From a checkpoint of a small self-supervised image encoder: norm layernorm, 8900 steps.
Rows from block 5 of a small self-supervised image encoder, named by matrix and row number. Rows with one number belong to one neuron. Each number is 128 + 32 x the weight over its row's rms, rounded and kept within 0 to 255. All counts start at 0. Numbers have three digits each.
After each neuron's rows are labels from the 100 images, of 14976, where the neuron reaches its largest size: "lies over" is the class under the peak. Only what is clearly more common there than usual is listed. The data: rosettes with rotational symmetry. In brackets: how many of the 100, against the usual share in percent.
# u: gMLP up (value half) (model.blocks.5.mixer.u.weight, 768x384), inputs 96-143
# v: gMLP up (gate half) (model.blocks.5.mixer.v.weight, 768x384), inputs 96-143
# out: gMLP down (model.blocks.5.mixer.out.weight, 384x768, transposed), outputs 96-143

u.475:162123141127104181091126128173137198129129111171154130159124116149110124108128133191109108160142132097078145085089163119027165161097156117105093
v.475:129107147074137166111133106173095108116164082182154168099149159159059186152124129106178157149136092129138123099094133136099083128135100174130140
out.475:091122097107122120152141117108108125099120147117082137091056098097092180143174101138160182081137101154178137139120118070179128108128043053060147
lies over: backdrop (86 vs 55.6)

u.414:173117170127131139128127045079122137100064173124114101119156086185145127116199180140112131131112182114165137136120119096172100114103129144089083
v.414:136119087124129143149117140132142107106101172172145176118145161153144176167133201118102107129072121176124111167125168146180088123113143129141087
out.414:079129117141142146120168150179161075174175178132153103124148143164123137141070126178109146072150097114140112132182165125076132108123124125163175
lies over: backdrop (99 vs 55.6)

u.652:096123144188132166116170106153107102096112164122106115136083143177149144113164215084115114097146170170102112122130168108129125104117120152139089
v.652:131120137071143190142146162117131192147166117087124070095147109148058094101120155140086146103100138111128120068198078180085165102173116088173191
out.652:119124126150052191116138154085203151114149136156139115111131107112188129148189093083135182090114096135145169080125162174127134163152118156106140
lies over: backdrop (84 vs 55.6)

u.431:078052147111142115062147090079137124058158092179143124147170096126103172092073150142114091206119064130113145122154102157166073086145105115129153
v.431:121136154095081130079140104160147111155130076133106130106217091133135133141165161116105120112137128174144128142144122110143109152109086106120095
out.431:080167104112162035209146124178172129074100157135098130160123182198114151110139190119110147079088108122127175129080132111121114108130194120085092
lies over: rosette (86 vs 44.4)

u.97:060103071091184167094198155179143110151146217089125131106106176078150165136120102072126158125125066102145020129134067081106116140156080142155114
v.97:087109102056142144116090184156113106117101184057103145117144126099104097127143108176089090119169138118186144110097053118119145126108119094159209
out.97:143130094104150131092143173096101097107089120080087110174136134121121141106137141149092091114141162126117133063110115139113109121065168129117141
lies over: rosette (98 vs 44.4)

u.52:137142130127154119120098092081101183124078041121134146147121154098146110149160147068178112092135129150146116089110189120086122143126155090101126
v.52:135122077131168097146085109106079127136106105174141107133104152158155152145144174122147141125113153194160125126083146104120120129131085146111118
out.52:097101049117092151136130135158126105128139167130088170152153107164123177170191105127086095108142166123125158144119134131153158146120104100111143
lies over: backdrop (89 vs 55.6)

u.465:193094141130129136112114124181111130145110143157150138092114153122138133173100136114130100165107101111095099119193192145096102170117128189079077
v.465:125057102131114105115177128124098188127144188107123106140153129184095050021102091126159113152145088136121129142137158156132081147148139154127182
out.465:079086105129101119138151129098173113102120121098130153152140133185139164152089132118090154186143177127125131107092154108143111094143119112178110
lies over: backdrop (100 vs 55.6)

u.334:153113083066112143124080187118220139085136131130093100045189101111155104121158178151119139120075121186123144149132143109166081112113126143110136
v.334:117111112209122129113082116138170144210097099112174125139143173158162121120131147143159159137091172065125133122150149138159139068147159150125121
out.334:080098089148098111117154076172086099126125138108114133147147082083060133126079138154070070137123130163170091149132097138133174132129174091135139
lies over: backdrop (100 vs 55.6)

u.623:086131167141134089155164100134153152098123111150118152112132124124147165133132133135113125134148147136091173157129126153091090146143169140153107
v.623:129098111132164096152173109152209123136138106163164184168132129105136102175175090174144143129112075143089161132175150127111099139105145107105224
out.623:116129095190155149141128172131166070155107127070131107146162125115164073124156149104128208135160107143120122106104117168150182148116128141080159
lies over: backdrop (99 vs 55.6)

u.562:119095110150140208135102086104109135086097136092107122123131097083153193130080171110138143167105130181127136153114135104127164095118172083125118
v.562:107136136148082114132136055106121134075190060041138149149134154146140108108133073092149101100179116100142099120166122100143149109165141134140132
out.562:045171126171097075160142153176143134150107132124139107154094128079100158129117096106131112166148114122136175179176152138152091165065149156126102
lies over: rosette (100 vs 44.4)

u.244:142107125140105140124155108127148130141150116104171177146157124105105231104077099129101148087173168162170092183178126127108069147153106103103065
v.244:115106134077125143153126162114103126182162073131102139157147125106156111113184089079128066150141138158113082156207106118124119100111162108093130
out.244:070111144139111167189142100107085152102035126175077205089122172131171093127143080129119164145108129131057168111104099096137197116114128112128136
lies over: backdrop (100 vs 55.6)

u.742:150122185136089120203119150170169117149121134038123148154112131119099122130152151119156129176104107106170162094168110134106101130128199109152130
v.742:126147163077085121169112169137104164187129125139118103123137200137179143085097102105150190116125104057122089172138117132161132151149212068088162
out.742:094123137128100129123136109122099142116136128150141136135088220160122114131145083137090179065117095100133105133188118147108136057138075068060162
lies over: backdrop (100 vs 55.6)

u.279:147097092127130091071139116140160188099184127140099156165179117134135082178096120155137089131138114126114129181055145086132097034156099125129134
v.279:112148119137105179126146145142160128129148105139079143192073118063142116130128158112097119132071060162124157114152115143116125137159125115158142
out.279:156137195163072152144191138132167157130151151108140155076144083124136114144136118166116152141137116159118133151085193148157095122143078116073121
lies over: backdrop (100 vs 55.6)

u.594:157126154095203144122129073068177153076112126164157151122142105162098099163121153148137156141149130114187136116082164116089087105119156101064125
v.594:123135068128137160152140127160117116155113144134123093147151130138072164143146191122120158095096132112131130088053122101078123116169095168159104
out.594:120091140146141127093064199155112094132159124113186136151137087082118136137149115190150134120153107126078180118151135118116152105139175109140099
lies over: rosette (80 vs 44.4)

u.573:129175164145117114152127142159126111111112140101105141129129128122149144157061155045171119152114127060117115145098076091145129081167142187154117
v.573:157135160180133160123141146089178156144126132140168086193137145114126182121126076185185144163159103085168153144184162107111111147097138119155073
out.573:202140080120138164115091157043091120079117124087176102141105153110107116109150092173066169097160122151107144124122146177194114141100117088152124
lies over: rosette (96 vs 44.4)

u.530:174148191109125096120098110120128123150098116159063053187137183125120146077117048132149178103111141104083092133146131100093156143125158126122096
v.530:179119161142111108159191121082146129114160157136136101125111124202113132118138181116129133126132110107168106114111105157102039087127125123090182
out.530:154135131149166060117132116100144095086175138115148118092050134113139119128093168099197070141126103080136204109147155152118110134106096032120147
lies over: backdrop (85 vs 55.6)

u.187:118133145096087144091136107166125119109136166104133140124061170180208111102181154173127137088058087106129194129075213158097169089103176151067097
v.187:111176098079088124150171134088158137070115137108158073127119120116127119067098113090091110099158184141148105070105118124151142138114068138173143
out.187:107123128126140113137070129159134079113112114116161144174123117135120113156078075124132099169171177150111105087182052137176082137183122110140128
lies over: backdrop (94 vs 55.6)

u.94:090121181098138153131104196141185060139164141147128120122112100160100173102073171077190142176115120097146127166136079132146147183131113111162161
v.94:131144077123156135187121079131082165105089147119153095081123127155115147127165121125123102119181114128084100130101096177127167134109114126139149
out.94:113156074075166118121152094157069175124134053099134187122197112102108110163110153147153099110150118160157145128101149137084106119122130156115148
lies over: rosette (92 vs 44.4)

u.535:135172090131158102098150084193163171082159095073117100068129211125072084105147158060147073052111092164084080117176097149143086150106123147167141
v.535:152091058121081096156139111150151139101120129208126121124135172157132074136139077125083124133099122162156156109105151090125154131142139179104073
out.535:107122177133132115154104110150083113072157145132180131150149104097107083154181105137127159129135136100088090122173125153130209165143128101094122
lies over: backdrop (91 vs 55.6)

u.449:120119147131130114111128184123095137131207137149087147194101130087133083152039092177139156156101141151114126160149131097112125126206162115183108
v.449:168080115112085063089127123150080131135169127132131118157154104163033133115097119110115128109081151147135115154189111134147149148121061048127195
out.449:121147160110148130166130164132155073145125112098122087130208059176087200187116153130130127095149139116128113110125143162118075095086168143147101
lies over: rosette (100 vs 44.4)

u.646:158152124125087155099106102110140149148110139117187120163087157176121102122131166076172195124102144144128067115135190188144158119137094114085127
v.646:154071102123203174100100113116126147074145145131164104149133126160132132111124151141110078168120078144085123102114174129093081163108117126134091
out.646:149122101135132118098096138095104107119093094115117076180119119087094134134091112129069039148156177171087156115108130116165079124138161132196142
lies over: backdrop (99 vs 55.6)

u.546:076137129175097069153193144124085183128088051129176150192151096211139157078074153153168150133104144147155122168209083133048081160127139181129210
v.546:101085143162130121112162151132053146129197160121097107125112118089074095120132177134123141103114126110117109163172149084157101036148114136169073
out.546:143079141145137191123036115123160080120171101157071073079119161098149090150153185114096112113162121101083125113113173152113190131089099153132082
lies over: backdrop (89 vs 55.6)

u.411:144183149099077145114134136143089117142140152118126158127111137169196128139071121158118126087104155130116093157128150108148111146175091091104116
v.411:142160117109173103136072074167122090175120149136129136117156142170139079138096138107108159131123144104143133179076214121135174100173109166132115
out.411:143114123168118129110138151152160062078092102119124143117175123155133131088195126115115139152181063191085063202145110138170125131113178177149173
lies over: backdrop (100 vs 55.6)

u.204:156118133181162069076119146045097151105158120113144131147085147089106089107066165121122096121155075125147113095145093124131102123148048082185110
v.204:133106108131174148151140139130068122119150141092156184135135116104149107103044101087144101161117153077081072157151126137170104114144088128139150
out.204:134088137118088178179132199179136118104109160144176136101160152150137136138216149159125176171157169125121176160125132119111119143098141160121132
lies over: backdrop (90 vs 55.6)

u.24:114112108147113137090146157092152166136160094111136166145136148101072080089112122102208082118151134160160142110101142133126114166107133156148118
v.24:120104084120090102129118124111112113146124129095120149151123135120133166176128131120116091070194102149045126141076100177111126159135113119136134
out.24:085141118108099126194071139156136100173128054174118143135119084139163095116127154174127182109122185130140095135101157124120165107096088179079121
lies over: backdrop (96 vs 55.6)

u.317:151174084093100115164165145116158149166121084125176079142146135102124168125136085106109119083143176135077145176139111143075114083072175111097146
v.317:095119136162181150132134092170129111123120111133074129085137164136129091071150095095170161123139157092113114162144126104134129118134135082149164
out.317:073097120077103133096054137130165089114139136120163129143113143130135048142158148154162081117131110095163099169170118127151144070138090044123093
lies over: backdrop (95 vs 55.6)

u.472:175074173100104124159136112118165124169143180135135085101202100122116119159114077130093141109157116118159070141133148113152131134143121141156117
v.472:135145144113138099116140137080162148156158132102172153101143128106113088104069095209130146144084095158139103135082138113071134137099111171131076
out.472:087166119126145118122147151146128147073105133157084147145109138101196142106137101084136084114137114084128118132087156128149121079080075073136149
lies over: backdrop (97 vs 55.6)

u.288:115104036087094140080126077125135131083087146107139154140115144142167128116131120151131137102066139124106121119123144107117111088097101122149121
v.288:110121133110119103159130140156149139069082194146085169133135134148125141165137101117143082113123148098108141134145152109140167099129122133175162
out.288:125115188113078158144133149167148118142154111119147152143164059083103110164154117126109132170101118057164122117085117093154167179098168168164112
lies over: backdrop (100 vs 55.6)

u.619:120178077110145174142115099130168173158174127105125116094144042155181128158101100119189074130065149105170106171152098153110083128073090132126124
v.619:090090107087152159125131086164141193126070097155132146099111139153120145095086203185176118142148100184123102155184150117131164151126131098138106
out.619:116082183101108123133128132126107146134112112132119181128142132125063175132153105128097110066103086098088186100140120127094181109158122114142184
lies over: backdrop (100 vs 55.6)

u.374:131105139105162156074155080097162196083138093142070126112134126093096062148034127110080145147146127157135130109093150109071072112134207091088158
v.374:131146124122136174159090068161190130105103160132120065141135156056105132089081124128101078118158140113097093111077102076094168180121150126175101
out.374:118125168171093104091142150129154113144038157136124150191197174090143167100161151086154119135073113090154123137117133081108187155149100134100121
lies over: rosette (95 vs 44.4)